Weights of a small self-supervised image encoder.
Model: 8.7M parameters, arch resmlp, activation gelu, patch size [4, 4], width 256.
Data: trained on seven-segment displays showing three digits, 97500 training examples, 17.3 epochs.
Rows from block 8 of a small self-supervised image encoder, named by matrix and row number. Rows with one number belong to one neuron. Each number is 128 + 24 x the weight over its row's rms, rounded and kept within 0 to 255. All counts start at 0. Numbers have three digits each.
After each neuron's rows are labels from the 100 images, of 14848, where the neuron reaches its highest value: "strongest on" is what is common among them. Only what is clearly more common there than usual is listed. The data: seven-segment displays showing three digits.
# fc1: MLP up (model.blocks.8.mlp.fc1.weight, 1024x256), inputs 0-127
# fc2: MLP down (model.blocks.8.mlp.fc2.weight, 256x1024, transposed), outputs 0-127

fc1.177:108110137164150153114115137118152113129162162124183174111102122129143148125078145118089143140090104116157160152100064095169130104090138141118128077122119117130150136109143149114166163128114131113128147157137136129093104122129183174163079128110129089126115125154178128126069121120135097105122137123174152146074159149090121098158097098113129106144137147118148134100144152160165116143135
fc2.177:089144119146072119125148096165142141104127142158083096137151119123147111100140120138109118142143113129116137110144147135121103161139142108141111171104128114123153107090130111111105151162128153158098154096140108154162093119151107131135113152100123109190094096118091133118145173143146195133130089154116098162149136163133111143111137133150109105152076135137133137148154111102090141082134
strongest on: first digit: 1

fc1.712:144127136126089150124137100124081125096140106108138121120124125126136133101113156172121191113118125143114099108169127153160148128138133155134100108106124139136101111100156124110141107114143143130081145110128096139090116117120092168112098155120108124198119176182110162113115098148087123098109140113136131136125186181111144114146133192081107114126156108144095137116157141096142094132135
fc2.712:127167156061160152117145139136176127111142120144116153144169106134106119146150087120152109132106117112127152143089115132104119110106089136119175077153156098140093134140108100125159122139122110135179097163137156140153128159129145150120172088112130161116131116124132130146121127135110109148113129118160129114109084133137108139135140097157082093103135126119136096101142093109121165135082
strongest on: red glow

fc1.128:124138100143109143150137083118129100144118158122139083132151087116112178114113106122136163111151154151125117156142131111138143116105175122164135159150132099098098129137103126093152152142145110126134130169135114138180177139102140154119186150148151116114136135097130096122100110124129127119154157119109132152146135160126153111140141133144080091103152159117111152111168107088141123159153
fc2.128:139161111117159132080105157155150143108110112105100144127132115087144100098167112145126143133139142117121104111172116108171117124106124116163123082105138135120132144145144158142114087103111114113127151128105119124086142092125125139151125102126145119146124132151075186100165103102133162104131157148133137146120087128124168104134172159148136128114138134084139073139143130112115115089142
strongest on: amber glow

fc1.28:160167145149146093149167117097149160114133117135152133128130133116112116125108127145134139187195146146121166115149141111139130173144145147098127116120136080116151115152216105075108122155177159116109109159144087141107125138126145153158090117124143144149116146112160120124157106140139119114129148155098107147136137129138111118141113089092112186116115115108108130111130124135111143121125
fc2.28:170120134152117167106135169141097095055109165114123105113123161134143120161132115130126120141148102161123090123131123133123142108094146108099111149071122127181120082098119132159115077144043097125124114121140137090112178117137142138110116092134106145144137110110135096143080075088137138163151134114108172123107128139162122143125108105115108092162110122138167169130117129096089163134104
strongest on: dark on pale

fc1.727:121100133088132148148144153149095112127127121109133094157131171181102118139130139098111135075129139137135130076117154093176154142133096134113177097178137111180142147090158126116137167092154161114124112149135134111155147115095107128157102109137152151139122119133118163144165107124170156119141164153145093047108180112128125132159094097141133107102128103114127121120134155096141143126146
fc2.727:119148146190131145081160137128128159159121159103160114141116113086132192122110109151122155150103127149083143118167135142112122160147140097125156108076147132112097142123129117121111145113085096166133127114124077111138153108139123099111127101080111108126139139138137133143101160137090080092100142132164134172163124100115124088162137144146153159079125138160113136118102087139114148112140
strongest on: white glow

fc1.649:140113113128120162133169101122122107156117144124112144094145141130103067123106144157149095124131126158094130122127144111168144132104132122105131094066144105124164126159142164093135115056170107146129143110096125133154132106117163120078092139141144159146161121139118145124109119117125117106092111101120135104129112105182116107092137176155163079126148161112165138079148099107091119117115
fc2.649:140165123111088132154145135097102124129098149143112077134102085174189159115114127101110156095164134132126205089108114129159147154152147137136170117150142146106119154109125062133133133168109166137097151127127133087115120145145163096155162138137145120117096096145145085128122115115139140136141094128100111123155136159070105160106105118154125161163124109109143109153125135143130145154144
strongest on: green glow

fc1.679:168131129125135158165096139128138074137152159100137136141121111119090114124080127149127106131133113085156107109122122118090106091143173174102091165074112159139131123099110150130138165141154125105116107156085093155168137148130105123131142107149103148116120102169119120120107138095089138133167119117111127151147135107114166118154143161179120130147127084158171092142193169161082112131124
fc2.679:118131108068127103122126125159156123101140121153135112121108113133119154112140150127098083133133153156140164100088127129122152145140151151117201164155122085108127104160091138136118132105138130133111143118156149109069142125155107142089111135116110125138141164118148114129157145089131126157146172183116127151074133134125083093161151102152087104106152151097133181104082082131129102146120
strongest on: red glow

fc1.760:171106110135123184105103211134133157139146109134096145138152088136145175094110149090168119126163100156168121107105100105154108126150074153142154115122154113108105138093143105103120144123153072130157090137106143123149116147122129153106144130180121159116142124131131084082129163127140086129170131134141128135138085119116117116107144106122145109117105169141134136101154103123085152167166
fc2.760:169133120124137135148161070132126150107168190106141144116136174119113085100125132186139120112140137154139149142109155111127132129122153120157090142119107118142149180126155168138112083139112154097121159139149112137134072100103132112180155136097109097140139133134122137106155092089101131148146164081146104111074143138140083133092184156180085138140146122162101126152158136137097099104125
strongest on: amber glow

fc1.669:136105123135138154103113099152112080118108092114126147095118085134104128061121134166096146136102148119127113139115164119144133135163125118128166149173160105089116100095087128093132113149123113115125111120087076144160179175129160149107119133166097124125116091132174134105119145168167076092139160152160096096155107096128181096154112137117103099131179152142153101110156168116131142099098
fc2.669:114136142109148119141119117108155145190132127155095125163101164131169111173176114145151124079141110159110153109139141130127136161094136112128124118139111119149133098133188129133062117140162096133125145133152178127103118117086113123133089116153154108158111113088080119125150099101102126148139130100124143129102135105155132126161164136172155127096123108131093149158162143146088153174166
strongest on: second digit: 8

fc1.259:162174138147133164118114143141118117118157126141101116158113128145090160131134103158128138144129140095094140171102162117140107134159178157135128099098120089124127194133138142109131114134121131152163117158124125162154115109113131103099105132093151073131099127151108143157144090159147130094132168174129141111122132100123114133103099123168122127080121109156092132124117136169143115135134
fc2.259:121145141172111129113099160142129146165193107163099158118127085134123148140153172132093135118089102159156117098132141123155135157142112105131145158112079136170158063107097095126101147096153123102106143136163130115105122140135168151143171103128145102120145159110155172133154163135080156156117099092103137126123094120146134094124129110111116117153145112122107114153125119104103134099108
strongest on: first digit: 7

fc1.103:081174131156141130110155131098118167140115140121133097120129134122087103127104143126144136098146135111133123163096124144122127160137124142116167155145134116134086121150141131143120145096140144082106117138111100108116131164147147115069126123143108114105158112141138078126123080116082143121138176095177123178144133132114119132140128109176152128130077161145138101101142134127133139101119
fc2.103:140089116127142107127085132129175129157135113125141159113140114106157102109113124128138125185104105140138143076123126114127100131104113103166101117116121142119127080152067123134101118147141134170144173110143162132167074114145151148198114130146099087118111108094126120126140169161160127156103140104124130137108121133164101127109102155085128136139160121136097194126097081113122141151094
strongest on: amber glow

fc1.50:111100143103123184134125129156100139109126164164159153119090145168127101152103121125159135168135159110100096143155079099106093151096159128107130110155118103121143139138132091159138156109100136139118141130126085127112102110123120143115091137116138125124082133103107143091134157140117127151146096091147151187102097161118137134167095100167110118167157159120113147137154112142183145132167
fc2.50:175104100160141115125151105057125117161111166078119107117125083113109180117099128106131142099146172124119149119126180193168147119138120102125151139122122115092135089111155139137135097128148097090163124119136114142126160180121149167139145171127113157128126130154150113151139066102151123134143125130113089111144144100143087147123139158128132113147137120121109154123089112151087134098084
strongest on: amber glow

fc1.486:132158115101102118125105153124156130110137158137153169167124125101110124155140138111152144138128119085160160133177117126148139118099108149110095122059132127145164108116134087168080143127137146091133116123106084094120133141117131115199180140164176172097151137095122132139124118176134138100172131152118122098167137085141153136124107135150081102156123136114158130072138133143135148109119
fc2.486:133069143123124120113119192137079093118147111139146092106140103128130140081104143136167137158123104133114081131117129141072114140143119104102130100168133166146115123128133140125082125118112113137104149132156127150124167159112143105098187121119089082128110122130130126106090120069114101115087131133170121144135123072139135131092133165140112145133158146142123186147166171109163105070133
strongest on: dark on pale

fc1.355:151093113120142102163139089094131132134161103118140119104122137107133123151145101106180112118129118134098104153188109130109137103122133146149089121144103089128104072179140113177152148116135114119080143153172126138144128094158103156130141107152137150120166130155139130135102133112154114134156089115083150126109130185069150121163093136155148136122086155134130158113151145135110109140149
fc2.355:145081113154093157111108125135167088111160119110155156156115110143122145122115143188102139140141148143143120109107083144112111145120104132104121112140134148122161140082113101065118162132151139149132114110109091164130140157111148113066170123102112108140119146122117119110130177127145149117135153134125124083149111100150144109142123122120135081089118133104161105164070105111167186104135
strongest on: white glow

fc1.372:117170124100134112114110100118169116123148149125147147102164116104173137113095101111128120080161084103119159116151120111100103155142133099120141138131138177145116144096150142118117104108154135115061109160142132162138148116128138085117118115160127120099114114138124096117114114126117151134104157159122178133107134145098086099109112120140108090160122103167112120130140101149142115106131
fc2.372:103095128161130120150133132092101132122111152157092088142119123150093111141143114143149157164096146171166092119135118136142124116103114106147121110118104102124129143145070140128162151109087103144142131130114116146121125118166139143146150162144141140148114119145136163122130126099151100127150080077088118152100122135116115125139141125115153165093191172153134129137104186095148137122132
strongest on: green glow

fc1.721:114161101107132156126146131125111088137107103123111095102102104116113125146136117115126120102130126112176099153104085127106111094112103142095153123094173123153097125088117130159117132098120053123168122141161094173149139133151131097141127186139176106126114123150133126138131126098151138129175120103123108113099115136104152106164143103151145132107123148134090131139127102135103106100108
fc2.721:108122136154131112135106123125168129095147119155111147151146159087148111137104179145138168157118099169134087083136130124128166137142115106150124122125095137116154153148144109135089074138123173124130159130124144122088157133129115123090148146118087150114134099090140156105117111145116164121080082160120114165129129104179133167122085121142089149136151129161125130112148169118162156072128
strongest on: the digit 1; second digit: 1

fc1.593:131101111095123098113086149109144179118120172118096125113117127110106168088118137187139150138167117115145128099138137165141156133151146169160131119146109115172073088107139112093107136111116143116099108129144171126122155142134100154096110114108139118128143140123146176120096128112156096114135139178115130159167129131126120109124114116133148108174110144121107147152125134118177112085131
fc2.593:132120104165123168099165106145140117104110088164122110112114102140122112110170118152079103154110173139098109175132113074119106122121129094133104100132139138137148129138111094156148179104124120114137126115109070131120163118086105140142137134178095130168114151130145063127183105132120108142106090111122145134109099171111096140114140158101109127076116125133109123122162157140117112196106
strongest on: first digit: 6

fc1.619:166136136147122134127144140105097102147113138102130136133120166123094119118160124101122101088161121088105095148143119119121128140148093157129117094089177130117175180136130129116113140133120163154147107144115110106107124091132174137144123184140153121117119142127101110154082108145134158128144120095159125146107141149141123095145126171123120123086085126090132094117115130170149137079167
fc2.619:131128133109148139134125096137139113136156122128146115117111092132137161105078130109143170146132094136111148104145152158134128131141128135112114125170100141126109088137081113121141081174138141095115138148135115136122144140101164147089097114117089136159108130152138134085121089045139107116114157079085166097129132092074145176146093099119101150162139134112152128146183129100132126119144
strongest on: the digit 1; blue glow; green glow

fc1.230:129147150121148136146121163109192141108120142188122116110112121141165136110141065119175098148127120127132130113150122114090124131164118173134108151111099130101157166150168150130120133145135122127117102108128094138089143090106094137137152134131102135143132123129140151122107151115112179152160119113155130171086128133136117100146133136108123117125131111128063102149114141100100134130128
fc2.230:125110092131108109125118128131138129127115149138123120127079151128126138089148131087114112131134099109153117091074134120109094158121091137116200138134115128123135131158055129075116124180104129152101096191105074123135143143117190184148144128103105111106132103149157140143081094095132140143170111097103121110141125122144137119133066125162116175126125143146122083165152141124178139106140
strongest on: green glow

fc1.674:125147108132148141139176147128157138106126144144156166101132076138107127125146154137110071183120163137148122107112129127143112123089123140130132176128151096103149108151120107090188136103129155107125111134141106135158097148124126102146137145165151176128128128153149117159147097130178132112102132113148169129124161120149133136114166115113130114085130101098146136127159127128141106123124
fc2.674:121116151090154121187093109102134129128110143163138090181112171128100132082092104118129108142136116075118143112112146119169127167132155162088134084137107168146120128149152176140103142143085121103137168126159118121148163161146117138110125152147105120138124143125095105156101108115077165137158107092122179106127121141139124117132135168164146102113147159143135131132114137107132129107143
strongest on: blue glow

fc1.72:126122151155156153134153068122122149117157107129190149121097121134106134101095125114134125131120113133154132177117169112164124131125139150140131118107108125099084122135104115138069110116083116096071144140113131128142125083110145116124099126140144146146124129119183168133103110154124104141140095119095116121141128161142124104184158119133140118138121159074159144155140107157109076080134
fc2.72:124105145143114149101148153111121088095118092130094127142102091117082120145128118158105087123164154144155112096163138145102149176146115105098139078112159148114147133153155128137178131108133114149148136135140117144116139125138134120177131138119149099117080157137125148134116135113157116161114137145113122165121158135123151122084093118136132129110114109103125144071101201104113138156167
strongest on: white glow

fc1.633:120157139135092102128096099101145122067118094128099149178153113135100138152085124148147089139131120110156142123167094133112134157140135139141082121099089102153158141152122114166101116097125146116140146133096161138104171120057145147133120123132120133105178125140158119137109085130092145137159126138088123146128070159144135124163146125116132120121059137101168145087125147141136116097108
fc2.633:105138036117149158112154113134138111181093156069149131133130129123108159130124130092097096146119132123123088128121160117135143125136134134110127133114148150136091120117110130102162126163183144160113103156164081088133102131159115126112141130174121118142063126128142138158163148145121132127139093101154133104103147155160087093127100152143137129138143138136129124138150078123127135104139
strongest on: amber glow

fc1.173:134113132116129143095154140123113119147157087084129134133142099144113173166082153127077148132138137106117134136124115120161127171134116147108137136092122130185157131124151090143100184181116152147118161146146099086094141089143087122151153132142118135124140124131104075105139111133113164145092169106124106124129143105144120153126098126137075154140120081123137113112140130108113101121155
fc2.173:138140139108142109187144148092123116095099172139109122088105110158123130127129137160103058084149139142089113116136127127118095102143118133098150132125141128114133136120090112128121080147155099182141149102139116150149131131136163113078129179141108156123164117130128117155134116106154157123126124111080103123170154130123163193145152136123113156114087161139095132155123140124140164138079
strongest on: blue glow

fc1.108:152154129118130114126185082123155145125138125106109089131100128146090148155122149103145145147153124116137167129137093150122152152139084128132143113114099164152163136127122107137139150133130125135127151167144092171145101118132106100175127128171172121138097127098136134156137102098120180180144134108084130070066117125114092085120137115104109123121123104146118090108147175165156140129135
fc2.108:139126078095177163137124109081139147124163123140110168094159142129148150141134170124094125109106142132120137116154148172136131185164115167093151138137137128121144129086108148108127127141144143165164122127141153077087150131151136143141164138126094150132116136116104118096120160125094108116125099128079115123130127091105174132163119126083158127136103147166100121138116072111113153096098
strongest on: green glow

fc1.453:133159104094130118156120101084091111091131137125120100105134135126116158067119128122123151116140160161101131143159127134126093154102140133146126109098163095151124128079133116130088142180117124066111115131141112104076163117140149173125115116139124137130164141142133115132129140078101091136154117171113117132114166128122157122110114084159085164172113162117122129128131128080168131163131
fc2.453:123120113107151127095158130137150120122080107139097133124113149133111142144124124137109119105129100144108141134117134131156133104127116115169102140174079142132096138105095179073149134119136099165156117149168147110149129110119116137122156144185091068116107102143151148148132099151134135127104145110138158090128084122122147101147141142145122094062102109102129142056110116117107142144138
strongest on: white glow

fc1.231:138160105125139127166153126158153169141114131149122085117162133101136137124144131113133129127155134128160133131091098090136164157138132125172096112107133128096111099173103120124106152122096096129161124161152146139147074124156159121150096124079127145155111130158128119140113169130147130149117144130152155085138158134172120084128109122108100137135127117116126104113130095142111121144147
fc2.231:106154103143084148111108074078099085117172143103097165098149080140110112151138114161145103105139115124120141094115176133115170123121100129147131090141132153129137160123192123135157102138100125097150134108143119111114133148063119127191157129133153134155152041152173144127149108108116088131149101145127123120126131137109180150112150119141107169138129132133144159128164125144127116131102
strongest on: white glow

fc1.701:108121153109119119137144155105132098124160136147143128136116107111109142125140138142152160187141102141129118141148115078078084155169091103152091110143140125123161170102155133105145083091102086141165140149139128102096148088143097107163181082147139130132143157168112134081118144142163131107133152116103124140135143126102165132105129109127091133139116144087157151103158108107146092146163
fc2.701:162173070104102096140097123131133152116178126134115119106153127129157068153117122092102143123109111141124149103141130157144138138145128125098110140162133148132104128125067145130093168175098101106147171107158149153184152127121145109133137128147173150125098118086138108120130115133111121142163129136115134119140143139136093178087184105114147136144140120111099091114110159158124172102109
strongest on: third digit: 1

fc1.338:125117124110104146131138133129106126136107107086131087180135167123136145177093172163126151151184118143095160102149072136134149148166156111144141185150093098111129114093096138128114104155118148094111089133153196143130152095087091106160108162102139139095138139132137126140137132131120164147130155161136139141109117121097121124107169117117127109147118126074163157139141176130144117134177
fc2.338:127132164156097110134125105104116106122171110075144151107089125169147116082125111145148120109114109132171122161151130113138124127127159140121141107120089119089115137181183146065079137129125116116140146117160155090136125156136141126096138083147120117145152090160152147104112112103115132195129115130133100100094150119167132135118084135145129147137139207161121120131116145160099121115142
strongest on: dark on pale

fc1.707:104100123126128110146125127183111104116096105130150128125147189108079110130095142106069100136147103079144145137132131108137109093161155141109101119123161110095127108132112148103104160083130107176141145124129138126158145156138127111133134114152098117179143128151157120141139133074177160132118137131154159126088143120110189131145098098109099148133177084135147156129123106114133139114130
fc2.707:124135146132127131093149138157189107162140156149121101164136118111190139141157148141107143121114128131117148111167158133153100100117142078169118177144142118141141130101131113108166130152177129132121114161115126167079104099194135137119109118121127132142106101102146168126129171143092095099129110146146114124185095152080130053114115103138140132122102127110114115125151127136118151157126
strongest on: first digit: 1

fc1.135:117167098165107114153125130135115096124100135110101148103175110110173120133104091173149130112110126144175144120127132138125111150130101128116145125122118104083116131119107136111139124125152096121100128162117115106142157130097166077171147114112121143063128142130163136096139106107129108132159108142101153122138134127135110121140133125145088110124117109127111132136142189146141164145158
fc2.135:118155104068185101126159124160163134152133125156126148136112155141124104130141132131140068136169145127138121130147145112133137123102142139118132116120143133166159095154139079145139092142105155112128136156148114180096089143145149130138118174155099171154126090102089140114101138122123173129129140134119122142141154124120145117101145134118097128087107174158112122113158134126074104111092
strongest on: dark on pale

fc1.667:139119112127091155125115135134097134078116148148122148113096121119152121098103112117174107115174137114106157111121092075146157110108162096111160116149117147080118132155122149101115159131130168133121149115119132134136129150176162138152164151127135088147050060111126092142132119093111129139117126111127105191142115092131116108145137129141132156169162135119159122149132118131086080132114
fc2.667:147154117117153164125140102136159123133147116126138097110137136152133137130117130136109136121091085143148137113129127147161071167129143169077131162085146145141151144095097110149072136151105128132123140146148140101149108130122112159135098129112122137095162189138147106144129161186159084131125158102148109159124114156133071139081105120104122109105135119111134146134148128128150172113103
strongest on: glare

fc1.670:112168120097142154119148110134108136144121105145122062152204113078120163077130127130128106126120132093147123113139117117131152130161083115161106126138086147095109138097152092101130140168154168132118109121179123153127145134147110150132143142118144139126081102118133125100147166140143127128146117106104115104133098116071124113114098137150120162122127119141097152153116084140089146082156
fc2.670:108121122122125146123121089131140146099145133105096131108098097114134145115129111151122186109106098144140133155114103167051158106102083090128124122126157113134109090186136117112107090108134109116123129119160123100158064128128132105134127128121146117116127142152098094106127123144132140130131095138158112118150103145161114152151115121166149176138147130132144113139154104132165153169079
strongest on: green glow

fc1.62:124123094139123130151116143209116180095145132153110161150135095122142120157109103133173118124093080139106139124168107071100139117132088191141142115152142095151130122127091123165142109099094083130146125129145115102111114189140114078128122124126110107133123112094155105108134136113141124116127117131145148167174108153105120137106139104154116143088138161150137102113106118069135155148165
fc2.62:142115155134148155129100121118096123169156100118124166120084108164152115069105099132153123136145144157139150111143147161130138131111150094132136109118103101130135133121137094077061105151112163109128119140141132146119148087160147124127123155139137147107080154154112144110125130136096128100190142122121139117113128119152128149139168157129128120126099146134115124132181122188106102139121
strongest on: amber glow

fc1.478:129145119132142131137150144127127117118157113139105117134125167089119147113126165129158111165122088145133140111191161102119090142110126148118138122121133152116085109140128144092085121181104122112135148144139091158102130113125133129102097085132129111121119178091083072087128107073108131116129090131135115174139111127137106148136138104155166100129132160125121165143172143116132120195155
fc2.478:168127089129137139113113127102109162103111099108123168106086126150138120118145150100102177111137126116130180140047133097127141169129142136159149130126128117159166100126131102136110118077123105141121097129114152113136106124114148107103088084125112110162142086168178167167128135157124115103121126103126122080136084091091116142121138170125087135149108114145127075109149114125140123115143
strongest on: first digit: 6

fc1.491:145154151137145157142127152088121096163149088083147119144134104143127166181116123117112086095144142110132102091161107092129126174151154115135145127150099161142144146121112132163112132139123128114124166116152096112107165116159122084103117111152141127132153141106130106154173127116133150149106115094121130139099131114143120126172130120142117132099095100078092127099117136122152111087102
fc2.491:132108102166156105113145135135152113106115134117078121128135120166091143121114176126138116143108173120111136150119157133155052119134103110118116087136147138149142123112119115122154086177170145174148161133162103148142124075134192124116116157117106135153144118146147115112131097104087126108090128101105106116168140078145138162100127143126123112124133150140136132115163100095141153134126
strongest on: blue glow

fc1.447:147122122115121120105112135107122157154166108097129126132168100050116120128084143101134161092136123125175119143115106140165153127158124120145106148137126150160115156106120112089135153115117114054104158137142125109115112117166154145131140097134123119134113145133147139188127139158139098118099123182135134102110126134124122096118128111130166137196107109139172159097101130130076138124105
fc2.447:133112122149098078142099154135122048112107115128177129115146127205143126125175145118169180154126129131147109138131091133128155131133075156122145103099110130149093104097133129148120126121140125168117124153096110125123118179133170141110137113139161140112117133116141139135091143086140138106135128105098099124118128107187157165090155149156152130067177127133111106164136139130176135124126
strongest on: blue glow; third digit: 1

fc1.460:139117164174140105132122111147170092097105137165147138115120105114094140139119120110120128103112116162134149132169114119155132087133156190101126096141155091112136135134113121119146113104083147106145100143137110074152113086180138121157135125153155087110139148107139109114102127116155100107144085166117074145164080113107154097120108119161128177121144158142130152193136143132104130119132
fc2.460:152135125099096130130141127130107120136084123093120117103110142119159140098125138148121125129133154104154080154130165112083139162141124091145159149093139139109075115160151112129136172116144105159101122154115099118115064171161128143094134108096129176124123069176145130126188138156151186134089137103105124140087142117167124144164161122123141104108118128124106120114142156147150151127135
strongest on: the digit 7; blue glow; second digit: 7; first digit: 1

fc1.336:156116102106150169164129122169149129123121119108122184149130164136102163121151128141116107135100133122143138120094147123094112151111132147132122122151106150150139143144135128147134093142132103150150140101139125120121114138131151149133128136148107112138144113133136143110100129150179075063114136161108142131137119105127095125118136133123108121123122102131139134170118195112131042134142
fc2.336:130149130172089106089118152165129136091158134119120133110130090155162128126113134129149148094128147168129134119196131150090189087123131104105181140097101098135131101116139147122134163099125179125138153165161131118133127138157123088141126133113154119132103128122100165121170109145109110151121133109155119164137154129141146137100130133107166132118102127157136100113108122129153142123092
strongest on: first digit: 7

fc1.260:097146140126093128160146099156108127146134136137113150159127112116056149167101132114125105123116144151143138128113144131122144088147144139140104108110134115079164135112100118156117162141183102141101124155152104121139137128143134136072123142114137114092128147174112120102147132119132098104089134176141143150086134149126124120165136164175139121111151131174127136136172080138123149159126
fc2.260:161145165135109096106148127092103114098115119145144110117120139130158086116104121103108108107168091106118143141150135129086148142149136108134143103106150107119113096104174127115178096127108171101118132111128121140112117145138095116134106122109119147174120131116133138149104132101170147187154114117110100133131093149131098132131116105125113106154102124127097118130103140086151082121156
strongest on: first digit: 1

fc1.718:096154140100115119129122114129137128203161158140173115116134152102108148118093160133155141127118075115128124118142131158120168153124175109123160104162104109158074118119112148102151139130133140173137139141187146105120117158130107106099132120151116132130089103136140120140146133066084106117126120103123134127151151112131137133149161140142154137134143100111126123080082134116143145151126
fc2.718:155109105129154112127137165137117116102110101136169114148131120126155135122127137185128111154139159124123130119123152120093132125148113131134115124127143112112121150115106146136133140140088102137132135127101141156130133118132139118141128161155139134099111147111124099169132165115112122142111129147110174142127099162074148133149101161152109135115099145131130166122133172096104153134136
strongest on: white glow